{
  "dataset": "short made-up English sentences, spoken by a formant synthesiser in many voices",
  "train_examples": 26041,
  "win_length": 400,
  "tokenizer": "word",
  "vocab_size": 155,
  "encoder_kernel_size": 9,
  "decoder_layers": 8,
  "decoder_mlp_ratio": 4,
  "decoder_parallel_block": false,
  "decoder_inner_norm": false,
  "decoder_prefix_bidirectional": true,
  "learning_rate": 0.021,
  "nesterov": true,
  "max_grad_norm": 0.5
}
Rows from block 2 of the text decoder of a small encoder-decoder audio transcriber, named by matrix and row number. Rows with one number belong to one neuron. Each number is 128 + 24 x the weight over its row's rms, rounded and kept within 0 to 255. All counts start at 0.
After each neuron's rows are labels from the 100 texts, of 14976, where the neuron reaches its highest value: "fires on" is the input token at the peak. Only what is clearly more common there than usual is listed. The data: short made-up English sentences, spoken by a formant synthesiser in many voices.
# fc1: MLP up (decoder.blocks.2.mlp.fc1.weight, 1280x320), inputs 128-191
# fc2: MLP down (decoder.blocks.2.mlp.fc2.weight, 320x1280, transposed), outputs 128-191

fc1.480 [109 143 101  73  91 152 135 148 153  95 135  94  95 113  96 123 163 120 129 131  81 162 151 147 112 139 139 153 108 107 116 109 147 145 112  82 158 146 103 141 163  89 113 118  81 110 120 172  65 149 109  95 121 112 134 115 137 168 128 181 124 129 117  72]
fc2.480 [127 127 110 118 153 122  98  96 140 150 151 145 109 114 146 147 142 120 168 123 155 144 124 140 155 109 110 131 117 140 150 117 124 126 124 119  79 138 103 122 133 111  99 109 104 122 159  97 128 147 148 148 116 121 153  94 106 125 136 170 131 140 125 150]
fires on: "yellow"; "new"; "good"; "path"

fc1.222 [175  90 120  77 123 145 120 104 149 140 141 145 119 182 144 142 124 128 159  96 149 108 114 115 126 131 157 154 145 129 116 134 118 134 110 159 120 151 120 117 171 128 165 137  91 113  98 102 106 118 126 145 121 129 149 133 134 163  99 141 186 127 112 112]
fc2.222 [136 130 140 122 136 180 173 143  99  98 134 123 116 133 145  98 115 146 114  95 101 118 127 127 112 136 102 115 127 143 146 125 117 142  77 130 120 105 123  98 138 106 119 147 150 160  95 181 178 130 162 125 132 120 134 145 124 169 102 133 109 155 137 135]
fires on: "yellow"; "black"; "quiet"; "usual"

fc1.516 [124 151 122  95  76 129 148 120 111 108 111 134 158 133 124 110 116 162 126 137  66 101 143 115 154 147 163  93  84 145 124 137 143 138 119 130 101 127 135 144 138 127 113  97 149 132 115 150 119 127 164 121 126 140 109 168 117 117 136 169 102 172 150 123]
fc2.516 [ 94 106 108 165 141 151 121 140 120 144 114  97 137  98 129 153  88 102  94 109 122 149 117 137 169  87 146 133 160 107 118 117 112 125 139 124 162 137 123 123 143 105 154 156 129 142 146 114 140 155 130 124 123  98 131 161 143  91 139  84 172 130 164 148]
fires on: "river"; "hill"; "beach"; "tree"

fc1.60 [153 100 116 145 136  65  81 136 129 100 123 123 129 120 106  91 124 100 129 130  62  97 142 128 122 129 108 107 108 132 111 114 105 157 112 117 130 162 105 112 129 130 116 123 130 150 124 126 167 116 106 133 167 109 116 154 136 147 170  79 142 164 126  78]
fc2.60 [148 112 144 142 138 138 112 129 149 112 128 120 121 118  76 134 117 163 147 169 113 129 112 128 128 148 102  98 105 138 153  76 168 147 139 118 131 175 155 127 157 133 177 165 127 108 129 156 146 158 135 152  82 161  99 136 127  68 105 152 151 120 111 110]
fires on: "river"; "hill"; "today"; "kitchen"

fc1.172 [175 121  76  75 154 118 112 131 136 108  95 127  99 127 165 133 167 140 153 120  95  90 116 134 129 137 106 126 140 105 105 119 110 135 144 109 117 128 116 102 137 158 134 102 138 163 176 152 134 119 149 110  65 109 137 101  86 126 153 173 116 144 139 132]
fc2.172 [108 134 133 105 151 142 111 127 138 115 120 101  89 112 135 160 154 102 106 114 176 131 156 141 112 121  85 133 163 114 170 139  86 137 118 156 137 152 170 133 148 107 136 117  95 129 117 152 119  86 119 119 117 169  66 128 126 130 154 128  77 165 100  78]
fires on: "was"; "market"; "hill"; "is"

fc1.176 [115 134 109 169  94  88 159 116 101 107  98  92 126 130 151 139  98  96 172 105 119 162 144 125 166 160 136 107 159 166 104 139  87 176 125  78 122 122 153 137 154 137 115  92 106 133 140  62 127 150 137 142  73 152 124 148 139 126 121 114 152 104 102 104]
fc2.176 [ 59  95 144 133 148 165 159  95 144 143 166 131 163  90 155 110 147 106 118 110 130 113 169  87 156  76 111 105  91  96 121 120 131 167 143 139  91 159 174 141 105 152 137 107  82 132 135 148 107 140 162 157 102 171 125 120 167 134 133  91  90  84 114 111]
fires on: "cup"; "lamp"

fc1.9 [139 156 128 125  99 139 144 130 115 132 116 151  78 132 107  98 117 147 158 124 105 113 147  95 128 108  85 177 146 115 129  83 100 154 108 184 106 119 143 138 126 114  99 114 124 149 165 130 131 172 148 129  94 114 166 159  89 111 108 109 114 118 155 141]
fc2.9 [ 88 119 142 176  97 150  97 155 120 105 151 139 120 145 113 101  97 140 187 126 120 105 140  97 123 158 137 114 160  93 114 162 131 158 146 115 145 113 163 128 101  92 120 135 137 126 123 103 101  88 133 144 157 122  92  97 182 160 102 139 128 107 133 152]
fires on: "yellow"; "usual"; "take"; "blue"

fc1.520 [145  44 136  90 159 116 102 153 100 145 131 152 125 126 101 153 198 107 129 146 100  87 140 102  81 135 142 117 103 124 140 155 121 112 113 189 128 104  99 139 109 146  87 149 125 161 158 147 107 154 121 130 137 132 143 160 103 123 118 157 133 121 135 139]
fc2.520 [109 120 136 102 154  98 111  82 165 112 122 124 146  93 144 109 112 132 144  98 190 138 102 125 165 112 147 126 140 114 135 134 163 143 168 126 114 128  97 120 119 155 145 117 129 144 126 114 144 103  97 138 107 111  88 106 128  81 158 113 114 122  99 122]
fires on: "cup"; "ball"; "door"; "bag"

fc1.201 [135 126 127 118 166 106 118 122 126 102 102 141 128 136 144 115  74  94 141 138 137 157  86 115 114 136 128 137 129 152  95 144 136  74  98 116 123 136 120 122 134 158 138 117 158 118 119 124 155  81 138 139 121 110 135 135 131  85 106 147 142 105 118 170]
fc2.201 [144 139 108 174 133 152 111 111 165 103 121 163  67  99 141  99 145 116 132 139 121  94 101 122 112 121 142 135 126 140 132 134  98 109 111 152 144 128 118 107 154 135 160 136 116 130 111 102 133 172 130 131 118 134  89 133 116 104 127 136 151 127 123 136]
fires on: "was"; "is"; "that"

fc1.104 [155 165 157 177  98 146 164 169 104 111 161 162 138 113  95 143 170  93 169 133  83 139 103 105 138 107 127 106 116 133 151 145 116  72 134 147 100 183 150 100 150 132 114 118  96 168 162  92 154 127 159 138 107 133 133 100 119 161 109 116 114  92 188 122]
fc2.104 [127 156 105 122 123 128  99 118 132 113 133 133 106 116 122 114 119 116 127 161 132 112 178 134 109 134 142 155  92 127 132 135 163 143 149 152 106 162 101 121 142 139 130 166 151 108 182 149 164  83 111 142 143 114 148 115 150 140 152 103 149 134 104 136]
fires on: "cup"; "shoe"; "new"

fc1.315 [187 136 129 132 136 134 127 172 174 130 149 143 141 117 113 165  92 101 113 138 119 135 117 144 138 126 131 117 129 104 112 144 104 131 128 190  93 117 127 145 127 124  59 104 109  96  82 158 113 115 105 138 125 116 116 122 158 115 129 112 113 120 133 116]
fc2.315 [172 119 157 111 138 155 150 117 110  74 159 147 130 146 141 129  89 162 127 143 138 116 131 150 109 149 119 129 144 125 157 179 131 141 144 181 120 125 150 106 117  80 120 123 125 119 116 142 122 105 106 124  96 111 127 143 120 147 109 121  94  98 132  69]
fires on: "train"; "flower"; "apple"

fc1.697 [166  99  99 100 103 100 116 144 170 155 142 164 131  98 131 145 120  90 124 137 127 155  69 146 121 172 134 145 112 142 103  94 161  82  88 130 120  94 164 178  87 180 183 120 108  80 160 119 158  59 145 123 125 112 109  93 111 120 126 109 163 127 148 163]
fc2.697 [146 190 137 141 112 138 111 177 103 151 114 103 145 110 131 137 159 135 133  90 143 118 130 133 121 125 103 173 144 108 165 107 158 114 116 127 115 105 123 115 145 123 138 121 117  90 113 100 110 132  92 124  74 117 179  98 152 105 122 107 134 132 158  94]
fires on: "train"; "hat"; "table"; "picture"

fc1.167 [161 132 110 158 147 142 138  97 137 120 191 176 120 151 131 154 132 117 100  97 143 171 134 170 147 177 101 135  99 146 119 132 150 141 151 126 113 130 134 117 131 118 144 127 174 152 111 104 109 111 150 149 178 168 104 138 117 137  97 110 172 173 123 125]
fc2.167 [118 136 126 130 154  96  99 136 112 165 167 104 137 116 147 134 115 132 119 107 123 142 125 107  98  91 142 159 138 114  99 118 131 137  93 155 123 135 166  97 118  98 152 214 111 141 181 154 133 124 145 171 119 132 136 152 104 110 128 136  95  90 126 165]
fires on: "river"; "hill"; "kitchen"

fc1.350 [ 99 140 114 132 117 168 122 141 101 101 120  99 147 136 139 110 123 134 109 127 155  94 137  97 133  90 140 153 114 129  97 128 141 140 118 148 117 152 169 141 158 137 101 114 147  95 105 118 123 139 113 101 125 110  91 131  69 144 133 135 115 110 166 142]
fc2.350 [124 127 137  94 114 165 142 117 140 122  61 106 116  96 131 122 119 164 127 134  99  99 144 128 133  93 108 145 129 104 133 147 163 154 150 116 131 108 134 167 110 100 147 140 121 169 144 138 129 151 112 132 129 156 138 122 123  74 155  91 118 130  91 144]
fires on: "river"; "kitchen"; "market"; "forest"

fc1.208 [138 152 116 113 113 166 114 107 162 157 116 133 151 148 124 131 109 165 103 156 119 124 125 156 112  90 150 145 113 120  83 137 152  98  84 110 139 115 154 105 126 110 135 125 127  87 138  90 103 162 127 173 143 100 145 154 103 125 127 153 113 131 130 130]
fc2.208 [114 131  83 114 136 141 150 108 106 125 149 164 124 175 132 147 118 123 116 150 134 152 122 134 115 104 103 129 145 141 117 136 114 170 149 173 119  83 116 115 115 134 133 173 122 104 145 114 131 123  94 101 129 142 133 142 152 104 116  58 132 103  76 116]
fires on: "yellow"; "quiet"; "old"; "white"

fc1.401 [118 146  76 109  90 142 122 144 121 100 146 112  96 109 119 146  92 110 117 136 137 150  70 113 141 131  96 155 113 119 133 124 162 112 112 140 150 127 132 153 160 107 147 102 103 103 121 152 122 123 114  84 126 142 101 119 125  97 171 117 132 145 125 126]
fc2.401 [130 129 100 134 157 102 127 122 129 118 138 101 115  91  86 175 127 156 119  93 158 119 105  87 106 126 118 126 136 120 117  96  84 152 180 141 165 116 164 126 139 152 112 134 145 114 120 106  89  64 161 101 115 117  86 120 181 113 115 150 168 107 172 135]
fires on: "yellow"; "heavy"; "strange"; "thin"

fc1.40 [144 134 131  92 134 132 140 132 157  77 140 123  81 139 110 139 140 135 111 111 126  95 138 125 148 159 102 112 122 138 139 186 140 160 116  89  88 122 126 141 107 119 154 144 107 142 142 112 131  86  65 124 162 129 114 111 118 141 115  96 106 107 125 145]
fc2.40 [101  87 139 132 120 145 142 126 190 130 130 112 137 104  95 145  84 143 131 135  80 120 148 147 125 167 143 144 137 124 126 134 143 184 127 121 123 150 120 130 167  93 152 102 140 103 154  97 149  70 104 156 139 134 114 120 166 119 113 145  79 188 121 128]
fires on: "cup"; "every"; "feather"

fc1.151 [168 176 114 149 125 176 111 133 113 110 107 153 103 117 102 192 130 138  75 170  89 130 122 104 101 111 103 145 108 148 137 151 135 159  95 170  80 138 126 138 173 131 106 104 109 139 150 186 140 120 112 139 116 108 116  63  72 126 170 169 105 119 148 147]
fc2.151 [140 117 190 128 150 122 153 142 149 116 162 113 145  90 168 104  97 122 168  82 100 112  93 146  91 129 149 165 157  75 126 157 128 128 133  97 116 129 111 127  99 191 104 120 166 133 105 141 159 120  93 129 117 127  93 169 129  92  97 157 147  88  91 159]
fires on: "yellow"; "new"; "small"

fc1.85 [ 89 150 153 101 138 125 102 159 134 141 157 130 117 137 136 110 124 139 134 134 117 105 136  96 142 147 139 107 157 116 108 127  80 124 140 123 113 121 117 133 119 123 125 149 157 128 137 143 134 100 129 149 142 141 115 134 108 144 155 155 119 130 143 105]
fc2.85 [129 103 133 123  94 100 130 122 112 120 104 134 113 105 111 162 137 139 158 157 207  99 142 173 112 124 142  87 116 152 139 170  67 140  90  68 139 128 139 119 121 133 148 127 122 131 107 104 113 146 101 138  97 100 132 157 138 158 113 133 139 138 104 137]
fires on: "was"; "is"; "take"

fc1.685 [ 87 135 112 143 101 142 123 141 134 103 111 100 109  77 109 187 156 112  92 121 157 136  95  98 153 148 130 147 149 131 111 154 125  86 114 150 140 116 200 142  94 121 122 120 116 137 151 162 146 126  93 127 139  86 113 166 127 148 109 120 148 112 154 114]
fc2.685 [113 117 162  76 121 144  95 133 150 123  95 107 134 144 165 162 114 136 112 113 148 134 131 125 129 134 138 115 106  83 132 129 117 144  89 150 126 136 162 120 147 134 155  89 130  91  96 108 169 134 117 140 142 122 160 150 144 113 140 102 109 159 163 155]
fires on: "train"; "window"; "apple"

fc1.155 [143 104  94 163 128 139  91 132 115 116  72 106 121 147 156 129 161 135 110 179 128 123  94 135 157 168 154 111  92 152 114 118 104 127 164 122 148 126 118 154 132 125 140  91 122 151 155 135 115 130 112 137 144 128  89 145 135 128 130 143 118 150 134 126]
fc2.155 [113 139  92 139 176 121 148 145 121 107 124 140 156 139  95 146 133 117 130 123 160 159  98 141 133 148 163 104 166 114 137 147 146 117 154 128 116 148 150 141 110 119 159 187 169 107 126 102 108 164  74 164 164 144 160 134 195 120 123 111 133 146 106 130]
fires on: "river"; "was"; "again"; "is"